config.yaml
gain_aug_db: 6
input: "mfcc"
targets: ["key"]
num_classes: 24
fused_qkv: false
bias: "all"
expert_mlp_ratio: 1
shared_expert: false
pooling: "mean"
warmup_steps: 90
Rows from block 3 of a small sound classifier, named by matrix and row number. Rows with one number within an expert belong to one neuron, the router's apart. Each number is 128 + 32 x the weight over its row's rms, rounded and kept within 0 to 255. All counts start at 0. Numbers have three digits each.
Before each expert's rows are labels from the 100 clips, of 14848, where the router gives the expert most weight on average: "responds to" is what is common among them. Only what is clearly more common there than usual is listed. The data: short pieces for a synthesised band: melody, chords, bass and drums. In brackets: how many of the 100, against the usual share in percent.
# router: router (model.blocks.3.mlp.router.weight, 4x128, trained with AdamW), inputs 0-127
# up: expert up (model.blocks.3.mlp.up, 4x128x128), inputs 0-127
# down: expert down (model.blocks.3.mlp.down, 4x128x128, transposed), outputs 0-127

# expert 3
responds to: key: F major (58 vs 4.3); key: F minor (42 vs 4.1)
router.3:147146101088133121144173121144159096169174115177032121061099074118122113169118098094122188161105134121126169073109113155146166190129094118118108142132117152129127170135185129132081172104106142183183093109131140116149194080129164130121114137145115142082098064130095177191101137104171116126117120085142105100058184187112173094124104118124149122146084148175117101124115099106072127121145
up.2:167070170094095085118165163190129113135132103121030081113101145153114099144141175111117106106174088143160148156079165151108102096142154086128159137084137129117118184107131165133160162058168169137086189084149109107145114164141099140114182139138134129076201161130085099124102131176112142081066097151121150125164155135162050064125147132093166161148088105109133104136145136123138111124138
down.2:131129085133127180141138152147180152128152168200128132147169118140200104095107112127143116121073195135151130145125110126148154160145148175129125109137134152116170133124142109163157158195123086154149134160131156058167166106152156108112109122120113130189051159151151112171180150119137100100177142112091157167167049142170215137113168096108055104132179136173145149128065105145123150122164
up.3:114149112137084080151160135109086086163134139105109122122139144060137147138074148163138156143126089125111101166171127127135121094095129162132180135178147113130166071145137191131173087095167126105124139148152123122131067103104109108101088035115145126114145126146118138061121075102215118151101108108082110149115047053189096109185109136136111137098200126102135062091116118128126147142096
down.3:164160097178126143155113112133149123150151119129150097162133163095043114184153151167166096102169125092124130123151180136107185146151093112107128147070131058150072145123123176175139131163162132194053103087087118168096145111163154180179130143107139162119107111123145131150172135145095163186122126187138104136177167157081147160106076118172186154164130115167105148147097175136159139137173
up.4:110120154064126137072041095075108077116111179079186106158113142187125122108146090097170113182164158120118142119110112148093090121131120147108071133157089097158157147123134140139137095128100165098102111176165131178135094132164121147187091147079151133099105135149105139144166109166175156126177149073132109123159194134185135128093128201199088135071109098141125064142117131138125140102116
down.4:128120130121157136075153083167143144120130085103173147148117172150149104117176096139169109154116175105184080089057110066112179118097118133108144107136124105085063109098156123127165093125126139143119170145129129131173078165175151116106114101182149085158189143143094140181092169154130119106157191140125167126168114170149085147173147107143091097117156147164175167147032092134152180084115
up.5:165152117186133111151122123156133080098129133108159166126206130110131128091149134089160154091090112083100114145078127119169134186150112125151152115084158131085113120104132114123115105115109118154109078122087168053142142116182120141122241077131199138162158124101110134085103123169112149104140047112078185087203167108102129116113119115121098139155113137143122103164133123164159045140167
down.5:127146129095141158127103074197156143186109099189128120100156150138104213101100104136114214129175130118069162132109173084117078106108118180111125124085120157109113097082093099114129168143104098125154133186164164144112159151075173133125042134110159150135137088150155110114148123115117119155121120166178130155143096119134094198147149108086118126193164148129192201134140099166108141130122
up.6:167146110163166112047153116130000121175175153111114112108119157131113178092142102114171097081105113171087171149140168163106140119113173091120142113142148129133136122141156101121173136117121156080114085141108188136133178071129125173197178134086118114087152137133191118182117098103091111091125143174117134150078138158170155102112129114164080172114130142084117129113173129126138125126170
down.6:180087138144160153111172071147168091153187137144136090135128129088158162133089141095087090136128121110158130086127042100116198120095078149153123134106187094106127101048180106163105105145093080129161166120134151125127136116087150142121110077160108137095115170134108144068097149106167128221131069164147153113168100118079122152151160119097049118122106162091100109147127140109141172123128
up.7:200121147148108124068134079112141119174147123106134149199145088136119137130097156137104113092176091191146046099156112190139153121109132094060161069149137143109108153128122069100130129159160137131158124159126048136138095070111171056146172127124098118101131112144150075153072081110150125079150111057171112136165081097145125084104120102129146147091116144116135135151089187108102152132152
down.7:128093156164103129186079175087115150069132166190167102132134123164115169110116111144062111147105168127089174065075086115066123175127151111102143132137086162107188090107121171123119123151089143134116114117094130149114063129099106176166138177142139190185161211148119148131150200164142181183111186162096148137113127126100086128110136131113141076111130109134138139111126095163125161113122
up.8:128111102172076140155137123101070122133064091091115149152146138154132165041167144098108097142099129095118107158126132129127103152118151077122097128141146169176125094154102106162108137021125095123115177121165127052141147088061124142055128106156164124132186095106128074106090089067107145097080058158160104125117095106070108123147124125112122119123137116135058171114094128110148152150135
down.8:099098107183135135098143127155144106186157171165133143101110077100112187124137097150159140097158125112167136158188134091136126066153098130126190080083075184131096178076145119108069173154118087130131119108087153206081114160128134097122120115129107146161100150122143171122122078074086122176120108107088133077132118147170080154147098139108105093107183204122099131115175092153146074106117
up.9:116173106130134081150102090124160132144153081088087166080126107093109124132099122160049147165062100112138166101163122142123078149127125079098112125114144099082106170121156109097109160064130171112105128133123060156129154114095127116121184123106127062134135100096097152101187109132126111076099149060132089136127093146075148173104057159109090215168139092161129063130118082098110130122139
down.9:183139166110141153153134122116103192094117108129146121085114128122113087095189194144122149088207125176148141121136150192191070103107083118170125161154158099110129138128099139141165106133182057087154146182147134107089163106097090143142156151136189069112176077106169137165138174138154122168180150135108101110126150090128107106136169195150102098198147125107169158113138127148139147162137
up.10:164174141101175109099124141165096072185104079092091112096076146095058064116097146109134084095110113091082116137157129104123158136074106135082134085192166136133101152081136098076104070190107124092180111158111107111146125179186084154138167173140103074142125143138186103147127110114156171088069130122093103122133082107072087115117145150141150153161140129108114134145133125095106179141154
down.10:182096103116139135129129186103115145086126085178093138145115099065124177136145135135132120140081083159161113142140133177209077083134088136112080147140106126134155074167177157130169158114145167133136089124107170189052134080129133097119131116127193138117104102085181113136122167121119095162171169101176144151156149155089121119128094080103151178148089161137163196125144149130140166053150
up.11:144093087121161103101119127142143155103116085114115177094067113160130105110116138153134162091132115130144152088136086166160093105128072086077108120114108097067071150079179116108108180144118116085125162149124096112109101097092129117154146180178138146111063187169120148037133070099165132131111135178103126117122155114133130136167176146161095170128153094120111089112029111068168096088140
down.11:074163162013121121163152090140164133103123066144113111155161152123151172071135135077117133156131070164148113162156178142149180189116168138111124136155099177146137121122133149133120103077169089140165108113118131146147115112132111108108130104180120058143132080149154110153106137131134131168146124192157131148109149172133037153131080092143078092166148223142178147120133106144111135136153
up.12:163143119144169083125073174104092143150150138184110176104131131156136124116192101170179164098160109113091088101143105151110060181127055095157168114096101156159113179040122115147060115122158146162171117138094112140103120092122137125098135129155116116157160087130101145112137061136202113169088183112132087123147131152128098154135127132168132146131194086113167141116103112131072150064156
down.12:153140140142144151128184095061169082091082120131113101145144125144098116162162106197114144148136131097138076122123089095119127149137164126149109105108147113105119095180211087171080112148137123088176108048170159110066175136166096117081152127113109130145084102108137118108071087111122158070146121067129155130140184101144123114122037170126156136106123120167173168144086138176104152101169
up.13:202116104137125065162102073129117115087145140131112168126097114205100130181115067176086157125155131121156109102146118178153108070111113116142075129133152091114073161103112100110181162192147093097129160148106133087121157104090148116126149137135108119081145134063114207155184110125159112125162163115160156161105132104168122087165153214167086090109107122161134128153102120115101110061124
down.13:125088148107130131128172172114148119138180167078075168136144147152126168139087110154177164111159157090121089162106147151125172177178169110062120126144186203140175159182160139149121109199126188109139138134138135176154144156137143115139093184159140134131074113128057134136122151090103130177106078125091108105148153102104112139145121140133144207104146136156161163084044161102150158094127

# expert 2
responds to: key: D# minor (67 vs 4.1); tempo: 80 to 90 bpm (25 vs 9.8)
router.2:118073089105123141122092109106136190121109157105190118145178166190107093067127114160172113091145086118187106214106132126152140105124171146182152055143083132162107116079100172130081113158175120102176141110091100167175114154129061151143142064175097156154117156126165148079177144108145182157139146074138136108117144076109130121107134170143115160111143112158156102149132184128146117113133
up.2:141137077122161117065118142150178124126118183155097146089139105086175115100143183092083119094174119147108053117128129145137131122123169101136114087095093150128125115145089135152110144178119112203168176092158141079128087142107159138219105168132125114078156104143118083129111133112108098082161120130156078080174178128110118144128070096104098151110091138091125146058112111177108040121098
down.2:139134122111097125095120118077115091190057115104149077126151121153173174066175166159119159139153137129141154079175118123168078125122097146107091094131114194141095148087151115091130166101164108114111113107112095069137156049141166129089154144113145119069134172139120102161126108110124146139083221169083116192143110133108153131137142076090174070144178112141111108143101195123173146121125
up.3:077137087150108109084118081107182139168131110116145136094123137143131111173106130122105219112112129160162137095117082111124153157133103130107135100145123129115117122094199106032107132109121168135107140092116077058142117095150156161144135108135124135107062119118142039148124102111054120185109112153113122129056087151099085184147195097102098173124120121134081130148147076074083113100134
down.3:167133150111135141168146132144111092147160137117095137093181099167115137057163125139120146159153170140116141104109121156144157181183127123139113127110130165071166154139126108114123152125107188163107106125163161190096129059160085110129093084163083121084142153062158129070113097135139113111114108088093061072090127180188156112160195156181149080102169150084108153100105144170123189089126
up.4:111119124140126161145060128137085142117095162102059152117113131084077156118104163150127116128201158157152122111219132135134154148104192119163097115095146169068140111083149166098147092154141161123131125080152115149115079112149093113155150130105117130090150180137092084171093152129183111136234103151189109174151077113135128178108117126133148136202126096089084169126113104106144089139147
down.4:132125120133159108088170129056088138140119096183160115077070121113135125152145148112105104118142094143111143056095154125124171089110132108116172157139158163099100116145142127126088135168108116154113185082087148096141083131154161102140155127130091054087073216156137107163193124115131170127168130061122164121083161134085074108142156075110148073156128065073154171100101134174109130119133
up.5:089184132165082144089167118131137104067106101103156115070099138175113114144170078119132162102127121060058103127083158159118151174153136106111128113104147160140132177105103113129108123149099068123134158086097162081059093112123089166110099165113188120131137096158103059145118144148100129130132130142151177167105179144121135127056100124059091119107146152079094171075165071132145157108163
down.5:109200141131117105119132155119130122082069157112112044206138101122156144172058149136080081146153157134098151132161093110097123106147172108128128176147093104123122135140143127137080117095121146147155116116144176121085145147099156125129142087115134150110176169118142066112065093135140072100044104141057115175174113118155157111141106062149193118154177104144155161145094134123122163117061
up.6:125188126133126140109130117117067101139117083119120138141183056062104138100180146152102123125097113112135065146109114135212142099086143141098105123165124178102185077142098105189074098070084135164182190067157093127118180099155098128119135164112162106124119134175120177112139169157107108071103097127099112144129117079161095096128145100170088141133141175135095114080118129131182129086121
down.6:177089118039161154094075145079130105131109165089102063162111129119105144131113149176141169112166144189112138159188191089125086134164183185135144154107119130133103163135146206127132129204134106110095172089122094077155143121091129129138127142100072084063131103125088146122169131102169125067177158167154136145095137106090160123156108113146143124084140123152108106151083145115165118128087
up.7:160131129136105119147118175143090147117155083083138188124133153111128124138170147121114085145126102118085158148140128110083115138131167073116117156209150118220218134125056137124088132153205195181089108122095126103137125078143086148148128105098142063096091123107114114146128120066103092096120164104085116153149108140120156107105118119034114119138096153116092140121091155082118086081138
down.7:212099203116153148093128101107158173053055149130130116094079136132146111141162157134171108130075165175165114138102094072144161088163182163086149076129113115157097077209150179175190081127136123111099185097120112109101096111131169115125137099146154120121116136134172109070143097145131147145147074144118159124184098104145165143146156139119139149101165152124152179117141106164111125141140
up.8:130108126086110128116123077146101127044161111099112184139093125137111131111134154077128122144110158174103086105147114085102128123153092118130146132033168087166136132180118126135210070179117101147120135165148199119141124140108200072091139123117117133115164102119135133153094123136142139209091119117133157133143084108095125207172152156113165137146103059144133111079176078089120076124121
down.8:118186070145122066169150189137134102203132092151185190128153144178105013192140164133150164127134157156138085109173115128092117123095101122105127112173142162092128127172145105137174099168102140108144128151177139133170151146125097172069137114042125134126128151151146170154136109130157087150138174080155137114093138133171126105126131064137139161159127138152143085110145114171102164137143
up.9:146173134144102113103127125129075088151138085168152185140066128077091163131090127140149100161161055162128093108123159149130105105079099175097092135178057112114102189140117107098113121159172162179059118144158104140094124133127115093145130089133118086116085114105136125171140134151127121082069200111073176083174108163153143125095093174151117130185065113129131080142096148133098157124162
down.9:128113127152043123116108137112145136091124171079181147132135196143121156120107152144110077109149176152084153090057152153130134110130109150122154176178143090146110132160122119183082113141154141175190116102117150070144013179123139042147124186129152117095158116091147158137102111181128091114122168119076116106133104167136148135093127082164078127147105139130115106083089120139102157091148
up.10:158141180165168153146123101127101153224106134127139082045173119167186128103130091179142124192100111096159112162091085127152159142186157126124116152121150080140111103138169107154138115101177136145129080171121126108134203122179119135151126107101120124136131134056112118182184147084145184142103106163220111178158116120078101104132111144138129111101146187139091113110095116105116148106101
down.10:068092149170096096127143085122129112166146196097060136047113149075195125102166162173109095110145139082170098142132162164105107088122126107107114167113145121123071150184111107139088113112145160106121146153153132136148136117122148109126097129147117131124152090167147153137139118109163155131124081193173121127199187161138124096072149149229106178101116162102099114130127126114100160050154
up.11:110095075091133117165075174130098103116144130144121066103093123091092109100166140074116153142102062158104137169061153173123146124104130106108105158068110159139162166086101159132119069087136162108105132107140144109170094084118155153110118137179134130084124143145109235141164122172048111157087099125179125159118124146160091071152096198132111165176174148136128151112147133139127165146156
down.11:114111111113164143166097107120139158121178148076165110134104080128162092134103138177163046122075107147134110117185165172169100157068144079093082131142142154129085134110125188074110151099108149137105128195126047086126149104089163120099119089067108135116133132058138175084122111131186098100152119075142135108116122094152107149180132132137126150104119072110111105160108152100131078127049
up.12:065118136063105079135211194133121103123109087142167096110099143157113148087145152094094164152133144104159096166207109114157093140184140122049148103146154119145075082148155141146117134147117062100101113176135119124170092142158061123129146137155135090145174120185137074126113127115151148112141115134188156124081091119133131177143114161158140104170139169107049158111087116141108079151146
down.12:120202123121076133191177098151134188082146161173113127196099126119171130154135152073152134100138071143092104142072073089156154115142190155164147116122167143138146124198212166126113091150146109079177176179103154136107122125091137109181088117121132135102077123183082111097125126124106111139066144165103147123134149142105106119111125093138111142109102093185122122093186134109135104081109
up.13:083155149090091140102107091103111137170134117120168130138137098124152135140094163120137144111061104108138190163115097159090140165146116098095128174133121105089086037143208133152103219068092168109142102176104113116087147132172162210166112080122137163158119098062139142147111115092107164075138148110119067095119165113152166180152152185143132096133080126120099136135140144110123096117123
down.13:143116163141173111154161181123175161118126104073058105148159057065118181146141056115144163145169117050183163110081129137070117136178140128126123128110149165140137091159069108075147092126080085117080114115141138123128110121163116122114119182130135090086117101099126068167104102090123101140095091121162134158151141150140136102134088146186139116090127138133068152103169095167149093166184

# expert 1
responds to: key: C# major (87 vs 4); bowed string-like (39 vs 14.4)
router.1:196190088134133156162173106100111152146089121131141163161134155123118157131117093132148040093117138148099111105194144121095092122165120124150102113106165074150119146136107128105133071134060190131093155098113155119043126151097152124093137171090126118128124159136101115073105081161074123123117120124111116072108098107112078137126098092074117147145114175151114087144113063050174181087096
up.2:224133124136133064086168117167118069098144094133117173142120140191116102165123049149206146104158121130081130074163121184179136143183085129096092131173146106150166120141142108044133157130130108130095141063144106143176119156101146124130100143116091124132137119151096156102148133144136114137159133144084107101129080128182076125147102076066152085152147063123125118107116120089173143118155
down.2:168164149184079079108193104152155123127125148222100131125115169131155129206153117113196093131146161148150167103118117091144127094150136146092156204088168170111135088079096176127089099146129139155121141173133136079145112118117135115124117184101150188198113119128138160117120142139104123094073093160125183107118187132108132124121094185125166136120139163150163140106142130166190128068165
up.3:148166104118127100138153076112161114165084122140124181129081131188138208087097124133118113120214178126090157099100124117125096092198154061146157162106139135111082124110121113143153083140139124117079154155144111127096160089180089065165115131093171141122160129130154128189163123152111133158176123174170164137100066134105138078107110095146162176088131134171140131116149117185106076081084
down.3:132065117143136168176154180146150145121091151106119100134082052139132074101090064130091103141125127129082152117154125120116126106143164165149125086116109140117225094129111161143099162118170185173128107061087124094072106130092126132121114191145169136112193145097101092143111147162145131128168080070135108081110075084138126190130119125126141118172137121097186088124072126087119079117099
up.4:159176111146122124186094158184112140137197087115119117097121149095104116105128126163108112087100112137113145117219188094112114163129103175099154118121170133104105105092121095129097106136219114164140152144113164125174126141105152138153130073119105126050102104138126106178106147120114045162116183145137170095082132157190107191204125134148101156115118146132169131119140175110178103089096
down.4:127152138148150116167183024094125137076135162140073136092129196139112144158184121144168095140102100124101154054171092203148096176074137099097123139075084146111121154186148150109124110077114141151172153120093099131155123163145147171078101128114151153168118130077123143120124138130162191103131186121122124113172153121121128062101146108104126109092137102125203137071160143117161142125147
up.5:159164114173181116148119098158159122106135157107115127092133099118113107109117125097118114114092128119147114111093153082076096159100091144149079099096125125139092078144096142139138128162194158137130104134167199111085165096132160144064088039177149083151126040134112142175103181168143090119155083125133203161129111084122086170196169089119112091165149162158164170136154162123140116147126
down.5:114125152197116106099126157123129133159144135135164104096143134162138178155189134169118115146161103098137153093149104083133126125101100113142052175140121141111141204156114203151111052117140172170050171161094095147188100155119108107136099180163066099140078167083140158053111116164158153145163174129081110093132129156146074140127151094122088121093104088148146103112126108112146116151176
up.6:115191149130168130164106138130078117102153131074136121139139114064149076126088216141108117075104083146153059091165163067168077155094132142097191145180143111114151097144157164117171101132156164153181099145145066120141154118117116143094090153153105116132126090145131181146150087150100108125146126074199135120091103138119124097156131094165101148182158055107110140090168133169124154120162
down.6:169110125113110145122125102122089181084152155143148178062095106132087167094181114170128114125156193086186173110215106068155106152148178133153073125189138148082193132114114147167142048115087098100132115117128177138103153118099111090098136155127141154142068152139096143124117189186172136083114157145106126120137129124128104095120193083105116165179149122102123102146142132092142139147157
up.7:067127186231107141153073136145138194123170204158132133153128102117118174116100136085106068187140127097135157118100097149140134133135147134128109155125147141141112128103120139156153099061134204124102156089113109133139177160175124126160187149132111137155148035133135150155151087028104126132102135160144129137155118083085169160126080121109194115134090114109134180133122132125107114143144
down.7:122171132156076149118134093131127160117134149171073131169162102137152146134117122141188149185079131097134136111111114089132143089144164129157073098134104141150101119117057106085113144144053119170086149143142144146100085151145130089142186131167132091153128159100150082146118107127115130160130129076075154176134145190158098122082135069071077119190110147143109181096135144219195071146112
up.8:159100136149118100133147124171125188116130108102158101130073110137138107137168197153183142086107166140087098156164070087103141102163119096096138161106155138130123057124159121133077164156113127106118132119136088149255144154169188104106146137141157108161148073118139171156158099119094141151121130120101091125119122145147131137085062128083109145177144115150116079090120154043063167143103
down.8:151130190180122125114150148083182154129141147087117134119099100140138075140119106116132205108110151152139124173159193197087140132093135131137121142091144137071108148093143118100090120105167123173093137052129075144170175119074137161108171137097112155186106139117117105118122119126120082154151114141168109142179213108049121113146193123147155085120089100131149120146113105177172089064157
up.9:161123153144094155114120207136114161077103108056115082133088073070120105101148142080126096149151122078126085122094089119134100092120127087080118172119085121125129152143131089143100068138141148118130076171164157074149143118125136076144114095078138077128166109104122131136102138130103077163137120211184087159206109126078092164147121118178079136080139180165101163088127132117156129102133
down.9:103154205140112140124168129150151126156108185143136088098156124173147116100106144146113107150158192152104079155101089170112093095165121130139136198142083124108127087167114166125080125218076151160095087103163105109140143179128162119140220108103067121069140127153102147176117115114132118070116084142164182109131090146132119141073126108111126153108177146131151154158096159116045121146124
up.10:125107115145123160113119146090116101177157149105036083104141120157157083106140179103152095157168124129132159129169158111176108093094159116159143162110153115136101030031136155154124097080138168131124081152102149139092170113151167117115115119170111135127141143131109122172154051140150104111149142156166175185082084070095124121148139078119105134154121134154090150083169068090110101175117
down.10:139102139110080098097105072154166129092127111121160123085126135065123127099105094129116109105147114160145085139118168144100134138144102223089146086114068101149123166105056125141097118131132095140092172117182074092167138096097142081081103097049135143111104126127121109102134125084103137131178145080128090143124201154146173124139099090069052086112105190153164186141130114129122129176122
up.11:145112154116107126099108100141091127168119071117141153121066083144101153103101157114127137122078078147168063164135186160138130057191152094132122139106051156143167122113143149146143096137132057100132132177094043165106132088090122142154097126149102141120171092110089101138159091116100163061108127159127086114144110130129143174088103122105121155151174083066128129131151219147137119078103
down.11:088120131139174113131128185163149174153168118131127043107120142113139108126094118153106054065098090139206157160084151125125137131117143121126117103127104135123139211120114106201126130136188120110147080089111134144143102129069072160146166124128179149122106142146140119095125137120190090123111133149103177103136131135168062144169131131088187131078155144201085129116138112147155039165116
up.12:084113158113123076128135158150151134110112124120163135114072069099130095141186130108118145138139069104206198102147129141099183110097136123068137120145119108131184122099121099097138131086085133177089163161149114137103106121087122187171107127139148132129101079096172148163154199120072109136156149161189101108230105151093082123134101097126078134143142140130122114077093086168080179136133
down.12:109121152093143128132166124107135172156113132174103150102142133159128150064127128198129103123125157119160054152110119074130140107141114201170152139120118087185136199102225133160128211133095145172096146057132120141157119118169121093140134168122185126162148154120113136116126113125162080124102065113123110189095082106093129123137135156141165054116172102060143130163123082114109092134139
up.13:097115153121131126111114078224105096102183046162120149176154109142168160109150169138142111108123087133179109167117152186148147163098117106164156099072101132193153148108060130169147115130125145153188172136130162113096171118164096103115053114156132078135136111134112222142121093105106108172116171130103125155121107138098174129214123165108134092129130131125194137127123158147125114133130
down.13:115135130111102118114110164163073185146066157131166069135143141194125178161151161158144132119139166167143110075080079152149131130160101124112119094203105148122120132148144119152138136161086188130148192169139149125076147116088176103141130140163149093185142049191117186134114158135148137106156174095161164156178121130138076149132119172112137109127124134187191102118085130129203152138139

# expert 0
responds to: key: D major (77 vs 4.1)
router.0:087109214158118136107114172153142085094159130133137116136082092084170130118126176107065151169145156134119138111090115112119079099101118109078149201134128117065158105170127139128185128124116087107087130180181142108144078127157132127131148122105164108132120139142147085166110156151123085146127108224136139220210129132157135160134160127154131063135152093084085176126130127176111105166146
up.2:149144116124106190095139155190120080188102145111150113160141098104113107139161131145123127092105094099138138104123185187142159119137116098094137164123080131093133087115150060113170155104136094162173107106163093133155103139073069114136187116196153066157093100134150147144191118106128129118170101165101148174135123154106174130127114140105152071105109105152106057117147183111171099148229
down.2:151130167115154088153107086089185165123176133143130124096157126129100129172089131174078102126075121154095130199118135117113054139164123133133123094172112071147102148113131173075142107084131194083098147077117107201140112069103154147130094126119152184153131155127091157108099137155132117176108144170142055117132129093148105106147126124112164142219102146147159175109101196090147109099089
up.3:129168105111119106126184080146141098130084106144111100131138095111114119164126112159078094084084145162203183111097173112122105120170164098083138149139105166143117137110127150120103073161170158163109125183089117155195083077107095112187109166198137138102180166135089161161158046120117101086142151132090114144116113099115111133117153114126061140109110107131136115158104169094179120111219
down.3:166110197127143168085105146096129114120131122217153138087182110159146097096137127150104077144103116151043165107102093122098136109105150087114119132146109097163094160139092139047121123149121162098120114091104116091123155141158084091115113084082179144082169174111173171144146141101111083149137099088194151141118150106169133079102153113079107096109138157113137097199092155164141181110074
up.4:098118168123136116125122174114103220140130116101143089166175138177082126113163168122172118132137146102191121140133176108122137170115108158143096087121084164161219111137118171200134118093119112111160132156072119127139160152146187117119067151142147135147148141154177097221109119153119192134133106071133111147079078135132113138125146118204124148113066094141133121127146112103079113110066
down.4:063126175188071146082175161147134127125098094127158149122136164154147128092076135150191125125134175120103061100130160143155141164129117086159180154125141162154201127184107126125118071114103082102112084118132141105177182182159145132117143122077171159027102094098144107091158109099115088140147103144090111115149076127071135107155144121090111109196134152100113171101137138134119102092134
up.5:102139121104148107113112075085115080180107116128128108083095152123086170111188121145185142095142139112122149113157099151077121111121154130151083165100124118161136146126170101145120113116130136169115112110143154138139151114158136083166129113126125090047173123133140165188075144116127058166121097187103156128172169175150114105118166143144020137136094172242152135183098104141098164105104
down.5:163118086097090077134134121146175141167109153106120154137190195177155142146188134135171149161128128147111123111108050163164132102137106146141168119150120183109110139168072121128160130124110199158146184129138142124180119155145127160121129174130094197207113122131135089112165133196146131065154146125150140124180081103102154107141131115115067061061159127153092150137133095150172112173105
up.6:149098104124143132076195077116134098120142163117214136095097118160071109160141115197140156055108157106123115032148117100176118113156148145132131177131163117078129098087135128076154138106114112113118146112154096162124080088142139121144134122115104100099112127162132140009098115102071094174061125112108081154182149149114125133156151180154104148098163128095147119143156167143120145140156
down.6:141151076148150114138109077141185159131212167133124090112091136114120097132150129131109096178103138176134115120142184174144131106109131165138098166160168184168153141104045086068127168090117130121112126167193086163081105132123114126180105120144114162113123075057142103156108135154131113182202154095130110124131165081090155158147118097152193108128179121121147167104114103192148100154118
up.7:162116146105130166136131131097113120103130145129136089110119113143131129118079139094164101106155191127142127121155107213111117135150096083152125188185142212135103138102119120151139134123105205102121101115064156167158104187169139075117088194136101195139127114135161148130079143136209134116109130149160123164144123133093126151102205071194103144165139126198168108112112095081129118164087
down.7:103094180172100183090185144135122135192163115083037181135135084173151102057192154090102095155134172126101120111065109112122128163152143152112129188113097119119151134135161145149094132145113128108148144176182145104183108137150114127170086148126179085090128124130108135116101172119125141072116075162096154214200097164146129115099151117118157104150140121160118159139154152145154108127161
up.8:106159100079120141142127116117197144113118133172171113126099131090180118167135133168175118047089119126094101130153154146112141134133143090118162108110173098116178141143134152144088117180174125175170141144120080175079177082138092131133174093131154174142168123128131164168123149131122080128173082127095087169102102034071158121116144150071132111105143137173089109062195101155122150161091
down.8:157164116158098098152156127103173171144121092107080124123096148184138132127144133130054131129125117140154164140188073161158120165114130138138091152134152142084173090148115111100104131106088106188089109096159093135186131110113188145146127161069039107129170144138118115111117162131146097169113124104138133096141123128114133060066092135199146126177114124172135048196119157071175082093141
up.9:160131171109149143114173167066119168134130110071165146184139126112131123073122169163167114076089165170177086172114147160143131133128150106116117068147156074131142145134115058125078121162126162133132142183151197139175185110086137144134088145146109139143112084109156124134102129118136142083092115134172054150101150168138121165158105128119136121103184097066097065081081174130157182163118
down.9:088060128144112144139047159153136099101147167119123102082081113104112112135158127157100084178167148158068171122153102127104128111119093117075100147102120104102169151138153166117153133140115145159075138137096090086138144146111168101168108118135115166163078151050095159083139151108079109153118186118107129086119089124139180127095144174165082204177086125117061138134161078160127095136188
up.10:145157136176069135101189065105179121138111170097171129136157181150093185088096171168131154095156115131114158104143149183137133065138141102097100142105052102131156128158130086091128099104105129133172161115073083150069098146181138097139132071089117122097101112100120071122124171129133105053081104106144112114106129094167098155055110146153154153119119091074133154161086148107157111103116
down.10:137121215122139179097100172105107141140131120106099115155168108102060130126152070134154181159094157122130146170125118144088096108142146130147124134134162176151140105138035144155140128127079128066113124207165135106140093104076158136134117204136218068100115202108109155165129116118153126194102118153177132102079154085096147149128143107178118115139127118104170138116157170126144125165149
up.11:085138128153162187105146128107142102114101080138067126129197083143113153089132087187105157134202116123139148141075099132119221201119133071137110163119094138178138093142132158130152139141112133126134110147089054134152096161101137136103140152109121147136066175082143108087124077119126129154181139147152100111174111070074103164147088141133098152161059112146138109146176112125085150177157
down.11:165175178169169146138171131192105171137132145131182135122194095080142174145073150158099119091098090174182099132174074124162134141151157115154134111110184109101131096138146072144102106166116119179121107133127142074152155133201113156150125113030184180086121166093085163138160147099116170089083141129140159124086170140116130118096099121159139090117143184144139157143118113140154140151165
up.12:154091135147118135136147115133139097098092138164132177114098127101111120169118112117143119111175175114124141155184170080110171108031142194096097142080113057129114145158080145089117133090140084105134103073181153078139143073131118203101120097079179123161111135093085208138145162097060101159094082109101134127116093122149089146104124114148144125123158089125150094150098094081136082128166
down.12:095102180131172141098119112136144108114115140136187095149180120161129087166149121132106146181159093156104159109109090107105095077204118122146120155079172178084079160101135155124151120121084146092153104173107127136125065154164103092107089155115055114111138092169145102114117201079142127109126119122078099109151094127145098184090118121155133116114154122038105073128101095132066136119051
up.13:099163103092083124144119147136147134143151109152130118128135099159133132054058139154175166145121170089142116198098106128146137120060133079056090138076077090131112146094084090071107095129170111084159082152087134107120115161130202161171114135148087161145123160096144147114153122167076167084094112171120183113093151090110148101139145082129130149145135133151145143065144068095118123183173
down.13:083114168145145127159090172174135149118115120131110161146179125184121136161165115138087105176176105185102132128097143089197179147127107162078148122176119151121182099196128152161087147115080102125091115142147122193171089121124080123120098076051126186113127153144094135100142137071156059154158097142066105113136118188090150102116126145116129091133084095128140169121150128144180184108130